A small image flow-matching model, trained from scratch: arch dit, norm layernorm.
Rows from block 6 of a small image flow-matching model, named by matrix and row number. Rows with one number belong to one neuron. Each number is 200 + 30 x the weight over its row's rms, rounded and kept within 0 to 999. All counts start at 0.
Before each neuron's rows are labels from the 100 images, of 14976 (inputs lightly noised), where the neuron reaches its highest value: "top examples" is what is common among them. Only what is clearly more common there than usual is listed. The data: streak pictures of flow and ridge fields. In brackets: how many of the 100.
# fc1: MLP up (model.blocks.6.mlp.fc1.weight, 512x128), inputs 0-127
# fc2: MLP down (model.blocks.6.mlp.fc2.weight, 128x512, transposed), outputs 0-127

top examples: turbulent (100)
fc1.492,186,188,189,242,207,215,203,150,179,172,192,221,182,198,223,207,166,189,79,169,219,275,214,250,185,189,176,212,177,215,189,154,170,184,217,226,153,224,205,166,229,210,202,205,206,188,200,202,205,189,168,158,277,199,240,198,263,178,200,161,234,195,175,237,174,220,211,200,198,146,194,241,196,176,154,287,172,219,205,209,200,220,207,212,210,196,166,127,200,224,205,203,174,235,189,221,207,215,222,211,233,202,243,218,144,221,230,213,206,220,142,235,254,218,220,226,212,225,198,183,193,199,222,196,154,173,226,218
fc2.492,225,277,204,190,265,207,220,167,222,216,230,200,219,234,183,188,132,202,271,234,237,210,207,196,196,253,201,174,185,218,200,147,237,184,203,223,222,152,204,158,196,199,202,235,228,168,197,174,218,196,233,189,129,180,164,209,265,208,188,169,156,206,252,152,190,171,193,212,194,229,201,198,93,210,165,219,196,184,177,195,196,205,212,205,189,226,217,253,184,185,201,247,193,225,212,210,200,195,173,216,257,148,205,195,173,214,151,210,212,196,180,216,153,156,270,160,185,209,178,184,191,176,227,202,183,210,212,206

top examples: high contrast (78); pair of whorls (32)
fc1.141,199,163,233,159,173,197,202,184,174,191,216,231,187,179,229,198,217,194,190,214,196,177,181,234,250,180,172,157,152,188,197,200,210,166,117,164,183,204,203,244,207,212,233,197,213,223,116,211,169,177,154,225,256,188,134,221,215,190,187,213,208,199,196,195,185,218,198,173,228,204,178,191,237,242,264,220,214,156,199,231,204,243,124,197,183,133,178,233,214,155,213,208,205,194,190,192,206,214,201,225,238,160,180,167,143,195,187,199,223,184,220,201,181,177,218,196,277,198,212,209,194,270,212,189,187,281,167,239
fc2.141,193,182,129,214,170,196,188,219,232,202,214,149,173,166,242,188,217,213,181,209,200,199,219,177,223,179,195,184,160,210,228,243,210,215,213,187,217,148,232,166,227,182,186,183,216,183,174,204,225,238,216,233,181,195,193,174,154,213,163,214,227,194,188,211,228,218,267,241,165,207,228,170,241,253,253,142,231,232,206,219,192,180,198,218,221,244,220,177,189,198,232,239,204,225,206,252,182,188,212,179,258,197,230,261,208,192,209,193,205,216,180,231,192,173,221,127,121,152,165,180,172,175,176,171,162,244,288,189

top examples: fine streaks (95); high contrast (84)
fc1.160,202,192,217,234,177,221,247,219,184,207,201,203,143,221,219,186,197,243,170,168,214,184,220,230,190,195,185,178,172,204,202,226,232,141,144,198,163,259,141,156,225,202,181,277,177,229,156,197,238,222,196,217,148,194,202,192,211,220,209,222,188,115,149,172,147,205,194,179,178,185,171,187,208,201,168,167,205,202,198,201,189,224,211,262,208,181,176,177,119,284,285,144,204,179,190,214,232,242,198,169,229,181,211,205,208,211,204,224,241,211,233,228,235,195,198,187,237,214,199,192,211,206,219,208,188,182,193,185
fc2.160,193,219,229,231,132,203,198,189,159,186,182,202,206,194,193,159,237,160,212,222,225,213,184,230,161,226,200,198,154,162,194,217,222,209,250,218,227,220,176,192,175,185,189,164,164,198,154,228,234,182,203,207,283,215,207,173,189,202,203,196,181,145,200,216,223,227,218,229,197,235,152,162,191,238,171,218,261,167,211,194,194,222,217,221,220,215,163,192,217,275,286,180,205,176,181,171,176,217,211,206,209,234,233,254,193,179,178,242,192,235,188,222,174,226,200,175,192,101,192,143,183,209,250,246,210,239,208,166

top examples: turbulent (37); pair of whorls (31)
fc1.177,213,218,259,190,158,218,205,137,253,192,167,279,175,147,183,134,180,147,192,246,234,221,143,178,163,183,230,211,149,192,230,210,245,177,212,187,279,221,246,215,228,202,200,201,212,181,171,241,140,169,123,204,187,180,221,171,246,223,190,212,222,184,213,173,183,227,204,210,227,203,216,186,198,212,214,197,190,188,205,247,241,219,191,168,206,156,207,155,210,207,173,221,190,196,172,177,211,198,217,204,206,157,236,247,204,195,188,196,191,159,254,213,190,190,200,179,241,175,271,214,217,198,188,208,177,237,175,200
fc2.177,202,180,177,207,191,196,178,182,212,202,184,277,219,190,201,276,208,200,197,236,203,239,202,173,170,184,185,223,195,187,190,224,184,265,199,145,172,263,189,222,193,172,200,205,210,199,159,226,155,206,224,221,216,200,188,215,219,286,186,224,151,198,177,188,182,223,169,185,267,261,193,154,239,170,193,158,221,208,192,174,224,197,172,179,226,184,165,191,197,213,196,136,187,182,193,186,187,194,222,166,207,244,225,182,209,231,254,137,244,190,186,186,210,221,217,231,146,195,186,225,172,262,165,210,200,111,169,187

top examples: source (28)
fc1.295,213,150,205,159,134,223,180,238,210,186,117,211,228,232,172,178,205,176,193,229,260,189,182,198,247,198,191,247,227,173,238,162,187,189,212,222,178,190,208,144,217,187,196,184,194,138,190,237,192,191,216,178,204,203,234,216,198,156,229,205,248,171,223,218,178,167,222,153,200,177,233,222,211,186,264,225,198,235,176,193,198,238,181,188,188,226,227,189,237,217,152,171,234,229,196,187,192,200,193,142,168,166,193,180,167,237,204,226,144,233,208,202,164,162,144,229,146,266,174,188,153,209,197,201,207,208,139,162
fc2.295,189,265,205,209,148,214,169,237,229,223,195,171,157,213,200,196,198,218,198,181,288,204,192,217,245,199,201,143,218,197,268,192,210,199,222,198,229,219,179,177,219,154,202,210,229,194,189,160,203,184,198,185,190,216,169,165,185,228,219,179,166,230,209,172,244,196,229,261,193,218,223,208,194,171,251,196,212,203,206,185,198,188,190,175,211,162,187,195,165,178,169,216,276,211,192,259,192,271,196,217,153,215,202,205,215,159,204,162,262,189,200,171,202,206,138,220,212,121,218,187,253,133,191,184,219,217,130,204

top examples: pair of whorls (29); source (25)
fc1.442,201,138,251,202,179,235,264,262,152,182,215,188,205,183,256,223,163,220,189,211,207,225,161,217,243,236,199,186,168,192,221,232,209,210,246,214,220,185,212,185,182,257,198,182,167,183,225,162,186,205,178,210,162,211,208,195,200,213,256,214,240,187,212,199,206,171,199,207,194,211,197,183,243,217,183,189,175,207,168,190,205,226,203,214,188,251,235,209,192,255,189,187,220,191,191,225,222,155,204,260,185,189,219,161,155,253,183,252,227,230,230,249,210,144,172,207,234,207,175,274,202,181,277,202,189,162,234,120
fc2.442,205,220,170,194,169,213,114,196,191,219,209,187,207,211,202,121,233,174,180,189,197,200,187,164,187,225,219,251,198,185,181,237,183,177,210,196,206,156,191,183,206,244,215,156,153,199,198,257,210,174,178,215,216,182,186,258,215,137,296,183,183,196,207,170,227,169,197,189,199,178,240,213,140,196,233,154,160,192,175,180,192,181,197,243,203,166,167,150,221,205,190,239,185,179,237,185,190,200,167,216,155,242,196,251,217,167,183,184,162,193,174,198,156,215,142,205,200,204,171,229,170,205,167,214,245,167,157,265

top examples: pair of whorls (33)
fc1.342,281,234,170,238,203,194,219,201,209,221,171,205,157,160,156,141,209,187,208,228,247,214,223,206,164,199,229,142,181,192,209,198,173,227,235,220,235,215,233,213,208,232,162,224,261,207,225,222,205,195,155,216,127,149,233,176,244,197,224,208,188,220,196,174,203,164,185,218,212,160,238,161,204,144,179,160,232,221,173,190,214,224,206,212,214,246,220,190,194,171,209,153,192,207,180,209,191,252,235,219,161,216,144,279,210,183,213,168,179,156,200,215,167,200,201,233,138,181,221,229,217,220,217,240,216,192,219,147
fc2.342,178,194,175,216,254,200,94,163,244,188,189,186,161,181,215,194,216,163,170,143,206,286,190,125,209,194,196,205,169,221,192,238,137,214,194,160,190,198,221,177,211,208,180,232,189,218,182,249,161,189,182,241,212,192,134,225,193,206,137,192,211,211,192,158,185,142,218,213,204,196,262,222,181,182,195,219,220,197,232,220,262,177,220,231,176,202,247,189,203,200,204,179,221,221,216,244,218,196,215,183,191,228,192,141,249,225,167,183,204,196,234,219,182,194,132,207,167,186,208,225,216,200,172,184,180,168,199,175

top examples: high contrast (79); fine streaks (77)
fc1.279,193,227,152,237,220,173,201,206,197,216,158,194,199,228,223,184,190,255,202,187,188,146,177,200,199,226,177,183,162,218,169,214,193,196,213,224,155,169,186,232,227,246,192,165,155,237,237,166,149,254,250,229,261,159,196,172,181,221,175,255,182,206,175,136,136,264,195,230,183,174,211,262,191,176,163,175,180,221,188,168,223,231,192,191,245,235,219,196,203,176,220,200,172,217,208,139,196,181,187,207,200,271,228,225,175,178,203,205,154,238,186,165,224,196,175,170,250,199,173,224,180,166,229,212,246,225,179,188
fc2.279,215,208,239,235,155,176,205,150,191,181,235,172,258,159,164,218,221,162,195,201,183,217,218,199,195,203,217,199,192,237,161,211,155,227,200,251,212,187,184,204,168,166,206,196,168,217,213,263,152,159,162,233,219,149,243,183,171,184,198,115,217,196,196,218,236,173,205,195,259,169,148,251,195,187,195,196,220,225,182,269,219,188,230,165,187,188,205,208,184,179,214,250,209,224,192,210,203,205,187,160,231,163,153,230,164,224,234,173,229,149,203,244,173,216,210,166,141,205,218,188,218,212,262,201,188,239,225,253

top examples: waves (28)
fc1.386,141,252,157,225,221,197,190,181,127,180,203,166,201,211,203,252,197,184,170,146,176,221,223,276,226,164,198,188,200,209,201,180,190,176,214,173,171,222,149,198,188,196,179,241,199,198,244,217,311,221,208,200,225,182,242,180,201,197,164,193,180,197,191,202,203,176,146,162,224,180,215,217,163,201,180,188,212,159,147,161,217,212,207,239,210,246,246,192,194,188,213,183,208,204,215,214,180,207,168,149,213,205,172,170,220,191,180,210,163,195,164,177,218,216,184,189,115,150,195,184,156,265,201,182,183,190,153,158
fc2.386,198,170,240,187,208,203,219,160,242,206,148,135,207,184,241,176,209,203,251,193,202,155,206,149,214,219,184,186,160,161,225,191,227,200,205,260,166,180,179,191,168,189,180,189,226,170,242,220,256,186,191,251,177,202,190,150,168,255,173,171,246,181,189,232,171,193,177,239,211,166,215,234,232,240,214,208,285,199,179,194,241,210,239,202,195,178,185,161,231,198,202,165,199,154,159,257,202,182,218,192,219,211,166,186,247,234,183,198,187,221,228,213,246,233,204,217,226,211,195,135,200,216,218,185,190,244,247,132

top examples: waves (38)
fc1.98,201,215,226,176,208,251,206,196,230,184,251,129,227,239,177,134,133,156,166,209,218,162,234,185,143,245,200,236,199,210,191,170,226,234,187,164,220,200,196,186,209,201,205,196,140,160,234,158,202,192,131,181,250,223,231,211,190,182,164,226,219,202,191,190,210,154,186,183,175,203,145,167,163,220,173,215,143,220,170,207,227,239,218,199,209,226,250,214,207,195,182,209,188,212,210,199,204,181,189,173,213,210,128,173,220,228,223,228,182,231,169,206,202,178,212,225,168,218,219,247,193,183,242,168,188,279,181,143
fc2.98,199,201,224,182,202,219,209,152,127,213,235,196,172,165,187,235,148,182,266,211,189,252,230,221,174,154,224,151,237,237,170,187,193,183,191,239,175,219,221,173,189,251,238,174,182,200,198,235,165,180,229,233,211,194,201,191,204,157,171,201,178,186,215,218,225,183,185,209,194,184,151,193,148,232,223,128,134,198,234,222,142,200,190,178,156,180,201,182,213,199,197,186,228,203,190,187,205,178,163,246,208,162,236,193,189,197,229,198,189,149,193,226,154,200,254,170,176,180,233,244,160,257,194,174,196,271,157,231

top examples: waves (33)
fc1.330,182,274,224,215,202,175,197,157,247,217,179,202,274,179,185,186,165,193,201,176,212,221,213,201,114,233,156,207,208,171,156,256,202,198,193,194,205,217,188,157,189,257,205,230,240,214,200,168,203,230,185,157,199,204,245,172,172,173,221,152,123,216,220,203,163,218,228,183,230,182,245,184,194,188,203,193,217,181,207,230,131,179,153,238,170,159,225,159,228,221,168,203,189,208,180,204,197,181,180,215,229,228,179,132,217,168,178,226,220,228,202,204,205,191,164,206,198,172,204,257,179,205,218,205,214,270,180,141
fc2.330,186,168,180,231,209,182,203,227,158,215,219,169,201,219,192,157,191,217,174,193,212,186,225,221,133,204,229,162,202,216,191,228,159,209,173,179,184,220,220,190,220,274,231,196,174,216,189,190,205,167,195,112,179,240,166,231,161,254,163,199,210,201,194,251,206,173,226,220,197,235,229,172,198,241,246,156,268,221,220,182,255,232,208,258,279,226,163,215,169,208,227,213,198,232,255,236,183,181,199,221,239,209,217,246,189,219,192,210,184,212,199,195,162,205,181,218,250,209,190,219,216,143,154,226,229,227,206,253

top examples: turbulent (100)
fc1.158,177,175,216,206,214,240,233,163,230,203,206,195,224,94,182,143,216,240,215,271,201,204,216,245,220,209,205,181,202,234,182,253,216,198,210,208,149,231,205,175,200,208,179,214,161,204,194,198,219,156,252,205,226,205,212,174,192,236,202,163,178,204,187,170,216,229,192,256,216,222,276,174,211,218,244,294,125,231,166,209,212,210,186,144,248,209,200,201,184,190,207,191,149,167,227,196,219,192,209,187,173,213,265,226,207,208,222,192,213,202,220,212,181,207,153,215,181,211,158,251,177,222,207,211,160,228,186,206
fc2.158,230,157,162,205,192,197,189,218,201,191,179,230,187,251,218,214,252,181,167,173,183,182,193,212,251,209,191,214,189,187,177,270,174,198,194,152,184,231,196,161,208,218,193,175,202,245,169,159,219,194,134,242,214,188,237,206,195,198,237,231,252,205,228,203,207,248,232,144,184,213,228,192,321,169,196,161,194,200,189,225,190,176,221,165,161,188,196,144,208,187,189,189,110,152,197,159,203,210,230,181,169,198,203,171,209,211,216,192,202,220,195,171,245,171,144,209,198,198,219,180,193,154,207,232,211,269,207,183

top examples: turbulent (79)
fc1.84,177,185,224,191,226,208,158,182,194,180,186,218,204,204,208,127,193,150,277,208,220,235,191,255,165,191,186,150,139,202,192,181,242,180,230,237,140,221,189,134,220,191,207,210,172,201,203,228,189,158,206,197,259,210,176,199,187,254,193,247,208,167,205,165,204,234,212,223,218,196,183,163,191,209,197,297,191,244,163,194,225,215,239,228,213,224,207,158,162,252,208,182,167,205,216,210,208,199,189,176,210,186,260,201,161,250,193,202,211,262,231,208,201,174,253,189,166,160,220,209,207,187,207,195,203,149,206,153
fc2.84,162,193,218,217,155,202,141,220,156,190,175,150,209,230,206,220,180,230,153,152,196,246,206,218,227,205,204,156,217,207,236,165,288,139,218,155,146,206,207,219,135,194,191,230,224,172,193,209,214,204,231,252,207,196,202,181,189,169,209,225,227,195,191,221,189,207,243,255,196,204,205,155,220,213,188,219,154,226,222,221,233,205,209,184,190,148,177,166,190,199,171,271,242,219,212,234,202,192,188,181,224,181,267,172,209,234,221,264,195,209,231,233,178,220,154,143,190,199,191,215,189,204,247,199,256,232,208,188

top examples: parallel (31)
fc1.344,198,102,191,244,214,249,214,219,227,230,193,156,253,173,208,181,205,211,213,229,198,197,181,202,215,246,223,254,212,204,173,230,244,207,188,225,174,191,176,181,219,183,171,153,168,167,220,212,226,266,164,239,162,207,202,198,217,193,188,198,236,235,236,213,177,203,178,200,207,240,191,214,191,211,173,206,186,155,235,216,183,203,153,194,171,167,150,185,204,184,253,264,215,238,210,162,216,214,213,250,168,170,191,213,170,218,201,192,177,224,203,144,241,196,212,196,303,246,231,237,153,235,207,157,183,177,210,192
fc2.344,174,227,194,132,249,186,198,198,212,229,213,157,242,223,152,280,192,160,225,189,212,258,224,251,286,171,225,186,193,209,204,203,208,197,235,232,182,221,226,221,203,210,278,223,195,197,204,166,174,230,168,242,177,156,216,201,226,251,213,187,160,233,194,212,149,187,194,200,225,182,166,200,182,202,214,123,181,195,201,171,203,142,215,214,198,219,210,187,147,153,171,266,228,175,197,236,205,172,171,217,195,235,194,256,207,226,202,183,187,200,202,196,156,190,176,257,211,195,201,233,233,183,230,225,173,193,201,221

top examples: source (29)
fc1.179,188,231,173,182,204,198,183,139,207,144,181,168,175,167,181,192,181,236,222,180,223,182,278,172,218,222,213,148,186,183,221,221,264,211,174,205,261,148,188,151,225,189,168,199,186,205,275,195,252,232,203,146,235,209,161,203,233,195,224,220,244,169,206,166,166,207,181,242,216,203,195,197,194,143,214,167,191,247,191,173,162,203,179,163,226,132,192,165,148,212,166,217,207,220,176,188,196,187,192,151,200,246,214,190,182,150,202,155,139,184,211,215,178,186,184,170,211,215,213,181,176,202,208,177,212,252,164,167
fc2.179,242,169,155,189,210,221,225,181,198,198,197,239,203,229,222,220,134,235,189,268,145,214,186,223,188,215,203,237,176,200,180,218,250,215,236,171,195,202,205,266,180,212,139,205,222,193,195,214,217,179,194,196,243,196,244,228,208,183,196,181,154,173,217,208,216,183,220,182,243,200,189,183,173,196,123,176,186,159,195,255,155,192,191,158,192,201,151,233,226,222,155,210,202,217,202,136,222,196,191,220,125,216,236,159,255,204,194,222,243,190,174,234,237,224,185,190,194,219,163,145,184,226,241,154,214,256,198,163

top examples: parallel (25)
fc1.5,217,150,158,184,151,163,162,163,179,203,186,196,242,216,181,193,199,184,246,165,161,144,188,262,185,263,164,199,160,256,212,176,174,158,178,147,130,201,201,193,200,195,201,191,177,231,185,161,170,173,181,207,199,183,187,192,204,149,197,204,213,172,199,214,172,191,221,173,131,164,207,180,165,181,192,173,206,197,159,221,248,198,187,221,172,181,193,170,218,153,257,226,192,227,174,121,157,153,207,177,173,243,157,230,178,178,226,179,174,170,151,186,133,199,165,186,201,206,176,193,190,166,213,214,216,199,194,191
fc2.5,161,179,154,223,221,234,179,244,190,212,194,201,196,226,193,158,206,162,199,242,175,248,178,215,269,206,175,226,234,189,253,198,207,193,191,157,183,234,190,227,223,252,159,203,204,187,203,106,204,230,211,256,200,223,166,241,222,190,180,205,237,230,262,207,223,215,233,187,203,211,250,160,183,258,235,160,204,186,157,204,155,154,201,221,182,154,181,231,254,206,196,195,205,196,248,229,182,201,208,212,232,129,176,149,225,248,185,215,214,219,180,177,220,216,175,194,191,167,167,194,151,183,188,183,182,207,174,153

top examples: waves (29)
fc1.436,225,145,187,221,171,239,203,192,199,172,243,175,150,195,188,167,186,191,213,259,215,192,236,257,175,189,166,165,207,186,203,201,214,231,172,159,240,190,169,207,173,188,197,191,144,211,190,221,265,200,172,153,225,188,223,180,203,239,189,221,207,191,210,188,224,164,180,223,194,205,193,142,215,233,134,213,136,205,178,173,240,231,234,229,168,208,208,271,205,221,218,166,162,148,177,215,154,181,196,206,194,191,180,137,232,219,218,174,200,195,163,206,206,168,198,269,218,181,175,183,238,244,235,263,190,248,156,170
fc2.436,180,226,217,196,211,203,185,229,189,199,163,206,193,182,210,206,208,205,129,176,218,162,194,184,224,212,225,232,200,187,259,232,142,177,218,183,221,186,207,181,208,203,158,214,238,180,188,160,262,247,222,154,126,205,200,252,156,178,251,175,148,219,211,219,192,216,171,211,185,196,192,166,147,271,184,237,245,189,196,235,264,236,207,275,223,209,181,146,186,207,203,176,187,197,194,236,217,195,218,211,168,230,213,194,211,147,165,216,184,273,203,225,234,209,156,216,260,225,216,222,174,173,200,218,226,178,176,207

top examples: high contrast (100); waves (33)
fc1.470,189,157,221,193,196,225,196,183,206,216,178,166,138,179,163,200,205,164,195,204,175,199,226,206,254,228,237,186,169,217,189,179,230,161,147,180,197,194,313,212,186,178,176,166,169,184,234,174,220,203,196,235,179,181,203,193,184,176,190,170,217,249,165,173,177,145,192,182,180,201,199,202,186,318,226,259,241,189,166,180,167,185,181,196,150,208,182,202,206,171,178,224,191,193,251,206,170,221,233,146,232,208,168,193,165,216,195,199,221,215,186,228,165,189,210,184,181,248,180,237,214,247,245,158,181,186,239,229
fc2.470,143,248,179,184,195,228,215,183,179,234,224,182,193,269,234,172,238,262,219,195,187,229,203,181,260,197,174,218,176,239,204,162,151,247,227,249,164,191,234,232,196,197,179,218,190,160,211,245,202,232,232,234,196,203,168,205,194,200,213,210,157,202,178,197,195,177,196,221,207,211,191,207,182,241,224,136,250,134,218,193,219,159,191,203,269,202,230,172,130,216,210,217,140,204,166,193,175,231,214,202,239,184,258,200,230,169,157,182,198,198,207,199,194,190,230,217,266,188,207,247,174,180,159,203,206,162,228,158

top examples: parallel (40)
fc1.86,200,215,176,203,115,249,224,165,168,276,193,158,152,202,205,194,133,197,214,204,193,210,200,182,173,228,210,213,193,208,174,179,208,220,211,184,140,191,187,199,212,223,205,187,150,247,208,199,216,180,251,278,231,194,219,245,153,221,171,197,185,203,238,235,151,219,171,218,209,197,197,215,204,254,176,218,220,223,247,160,185,208,198,165,220,223,173,207,204,202,250,217,203,203,198,199,203,237,182,199,211,213,197,237,230,261,206,221,115,171,179,200,173,209,182,263,193,169,206,221,207,174,220,238,293,187,186,189
fc2.86,166,186,256,205,182,142,130,178,242,245,190,228,115,195,216,205,166,224,222,183,188,248,212,180,205,193,203,180,181,153,200,200,194,212,204,184,233,215,199,224,198,239,173,186,208,188,156,209,208,210,174,290,204,240,196,145,240,211,196,210,197,195,224,143,141,211,233,216,186,210,217,179,207,225,206,131,218,228,197,150,198,199,171,165,153,215,238,174,251,205,201,162,208,230,223,193,220,158,235,202,179,221,175,179,151,116,202,230,260,193,221,170,200,197,202,209,193,238,213,192,156,195,204,218,212,174,191,241

top examples: turbulent (100)
fc1.373,198,178,216,198,199,203,198,161,188,193,223,178,220,135,216,180,182,227,191,157,153,248,211,237,212,194,196,189,217,244,160,227,197,227,193,223,172,229,228,222,233,219,192,185,194,233,203,180,217,169,244,152,231,205,205,206,262,215,192,113,194,210,201,233,191,259,192,235,194,193,211,226,201,132,223,290,112,236,188,189,201,235,212,144,242,198,187,161,220,182,227,192,205,205,195,191,220,205,206,216,198,226,229,227,233,210,255,209,213,208,195,232,196,197,204,206,224,279,183,244,188,234,256,179,152,205,234,244
fc2.373,172,243,169,205,209,201,231,139,263,174,201,213,218,203,208,253,150,206,208,252,172,214,226,211,164,222,193,208,174,209,188,249,115,245,188,227,203,151,202,191,198,234,187,201,233,226,192,226,189,191,202,158,159,203,161,185,248,187,179,211,208,197,149,67,191,148,199,219,204,251,192,201,232,166,207,228,125,205,207,185,250,195,166,168,169,228,195,160,204,197,203,189,187,224,217,222,212,193,204,230,198,170,159,191,189,207,157,172,204,200,168,183,171,161,231,188,212,169,208,195,199,216,160,226,206,194,167,179

top examples: pair of whorls (37); source (28)
fc1.104,177,125,179,245,173,195,209,201,159,184,195,173,225,229,215,243,198,202,158,100,244,205,244,188,173,178,190,221,201,251,199,225,217,155,205,210,143,199,162,175,178,196,205,214,189,174,191,216,198,232,146,206,232,244,215,197,199,237,174,256,223,227,182,209,215,152,184,195,219,191,176,208,218,267,167,233,194,220,242,205,201,189,193,179,229,220,237,177,196,168,173,246,199,216,207,177,162,142,218,122,152,198,189,175,196,191,205,215,205,224,220,171,242,240,218,221,181,207,191,220,182,212,165,261,223,159,138,219
fc2.104,214,290,220,189,191,231,192,172,196,165,186,221,208,166,203,219,154,205,204,268,227,198,204,197,159,212,186,172,216,204,182,242,187,238,188,175,262,192,193,172,147,237,203,225,196,205,192,193,175,201,146,196,175,201,210,173,198,166,204,145,128,205,220,229,215,155,207,204,169,213,181,193,211,251,193,167,185,191,198,196,183,235,230,183,146,186,123,224,174,192,173,249,155,207,166,207,178,215,192,230,140,173,194,246,207,187,169,190,210,162,152,221,179,177,221,198,206,182,152,220,221,199,255,269,224,144,157,170

top examples: fine streaks (95)
fc1.354,231,214,143,166,170,199,229,233,193,201,148,177,212,206,204,216,187,165,205,197,248,129,162,173,258,223,248,198,167,159,197,226,185,186,209,245,226,179,192,152,228,253,198,170,161,189,223,235,172,158,178,208,203,183,230,215,208,189,150,204,194,170,179,190,187,224,158,142,239,207,212,169,213,231,158,195,183,202,209,183,214,252,229,170,148,146,200,198,160,229,194,135,205,211,185,176,199,196,183,158,144,246,219,213,164,220,222,243,187,207,196,199,166,226,167,218,198,204,173,159,167,152,212,156,234,156,167,152
fc2.354,148,181,254,205,162,191,201,234,215,251,228,185,111,144,225,202,159,197,200,186,248,286,218,239,256,183,202,210,180,176,202,212,207,166,196,225,223,229,225,168,247,270,185,172,151,188,193,153,166,214,213,218,189,239,210,166,202,206,186,172,244,216,240,182,219,231,176,243,165,211,229,190,225,233,145,186,228,241,218,170,173,197,199,157,219,168,211,189,216,188,207,195,206,255,194,188,186,204,203,212,174,126,198,170,253,166,229,190,176,181,155,172,200,197,204,211,204,210,198,167,250,186,171,223,231,191,200,204

top examples: waves (39)
fc1.498,218,173,215,207,190,170,234,175,175,181,169,150,174,219,193,222,226,140,174,174,226,204,195,166,171,251,226,181,215,236,127,182,167,225,199,170,206,228,175,281,220,220,169,168,185,293,216,235,211,167,201,187,264,200,235,185,172,229,138,177,221,208,181,173,241,195,194,196,230,164,224,257,203,237,179,170,213,182,195,203,182,207,199,201,202,225,194,236,218,171,210,197,212,161,156,146,176,187,225,127,179,245,203,179,228,183,182,233,203,152,178,181,216,214,266,200,166,179,167,175,189,231,200,213,224,185,171,218
fc2.498,155,255,204,185,187,202,182,160,207,161,210,136,191,191,228,233,203,244,195,205,205,209,195,238,169,151,187,192,224,244,153,186,222,177,233,146,170,178,221,268,228,278,193,220,189,232,222,125,218,223,174,196,149,220,173,205,191,186,124,244,184,204,234,217,200,207,236,168,152,230,241,241,205,254,170,253,205,188,220,197,228,194,192,165,225,182,208,193,180,184,208,229,141,171,233,240,166,205,199,222,204,164,204,215,181,223,184,252,202,253,211,171,211,219,257,184,214,179,198,212,181,166,189,203,211,235,176,195

top examples: source (86)
fc1.150,179,229,157,176,202,169,219,236,175,238,136,248,247,187,211,209,128,177,195,178,206,229,134,166,214,207,211,133,175,159,187,194,201,204,201,222,208,209,205,161,243,204,227,220,240,231,198,218,208,240,200,209,202,175,195,242,217,209,213,174,206,200,228,205,208,229,181,164,287,224,227,201,198,195,204,198,181,211,286,206,139,212,174,167,164,145,207,213,218,219,203,163,197,203,198,256,190,232,210,194,239,187,204,186,182,242,218,255,193,148,177,183,177,222,139,226,184,161,139,155,215,205,218,229,217,158,207,185
fc2.150,197,179,256,234,232,180,193,222,226,258,185,194,212,234,161,204,118,253,226,210,178,196,204,214,185,251,178,301,200,193,199,134,219,221,218,207,211,194,196,134,219,189,191,203,228,207,196,204,196,203,201,222,195,207,192,160,207,199,198,236,225,222,194,222,172,237,194,191,151,215,223,200,196,209,207,237,176,240,222,191,233,216,210,176,221,242,194,185,191,213,233,182,184,268,208,186,185,178,193,190,248,221,205,191,171,165,223,254,245,253,198,208,182,236,135,253,219,212,142,162,199,151,192,220,230,140,229,249

top examples: parallel (32)
fc1.400,140,208,188,246,162,208,179,206,216,180,158,233,164,198,185,173,200,199,147,208,157,229,262,245,161,198,206,225,210,245,160,187,208,203,204,163,207,173,168,156,244,192,200,239,218,179,208,125,242,215,240,230,184,180,219,191,251,193,210,203,196,219,246,205,178,237,227,194,176,183,172,210,206,174,231,184,273,220,135,198,159,219,181,209,149,165,188,200,191,201,208,208,202,162,160,192,165,204,228,144,191,150,249,184,198,165,167,154,184,260,200,162,213,181,192,220,200,178,236,200,122,189,194,246,206,215,220,192
fc2.400,138,181,165,198,226,207,198,186,226,195,201,197,203,214,197,210,225,214,255,161,205,189,232,156,197,189,226,137,206,205,165,225,199,224,154,229,239,226,188,173,180,232,184,169,150,242,214,243,114,166,209,224,247,204,227,200,228,189,263,207,242,156,185,198,172,208,212,159,187,180,235,202,205,173,204,204,246,216,169,199,222,228,224,260,196,191,196,222,227,189,199,215,135,249,267,203,220,197,202,148,196,240,156,221,213,157,153,159,238,131,186,201,185,181,188,225,226,157,225,154,217,233,211,170,206,191,185,211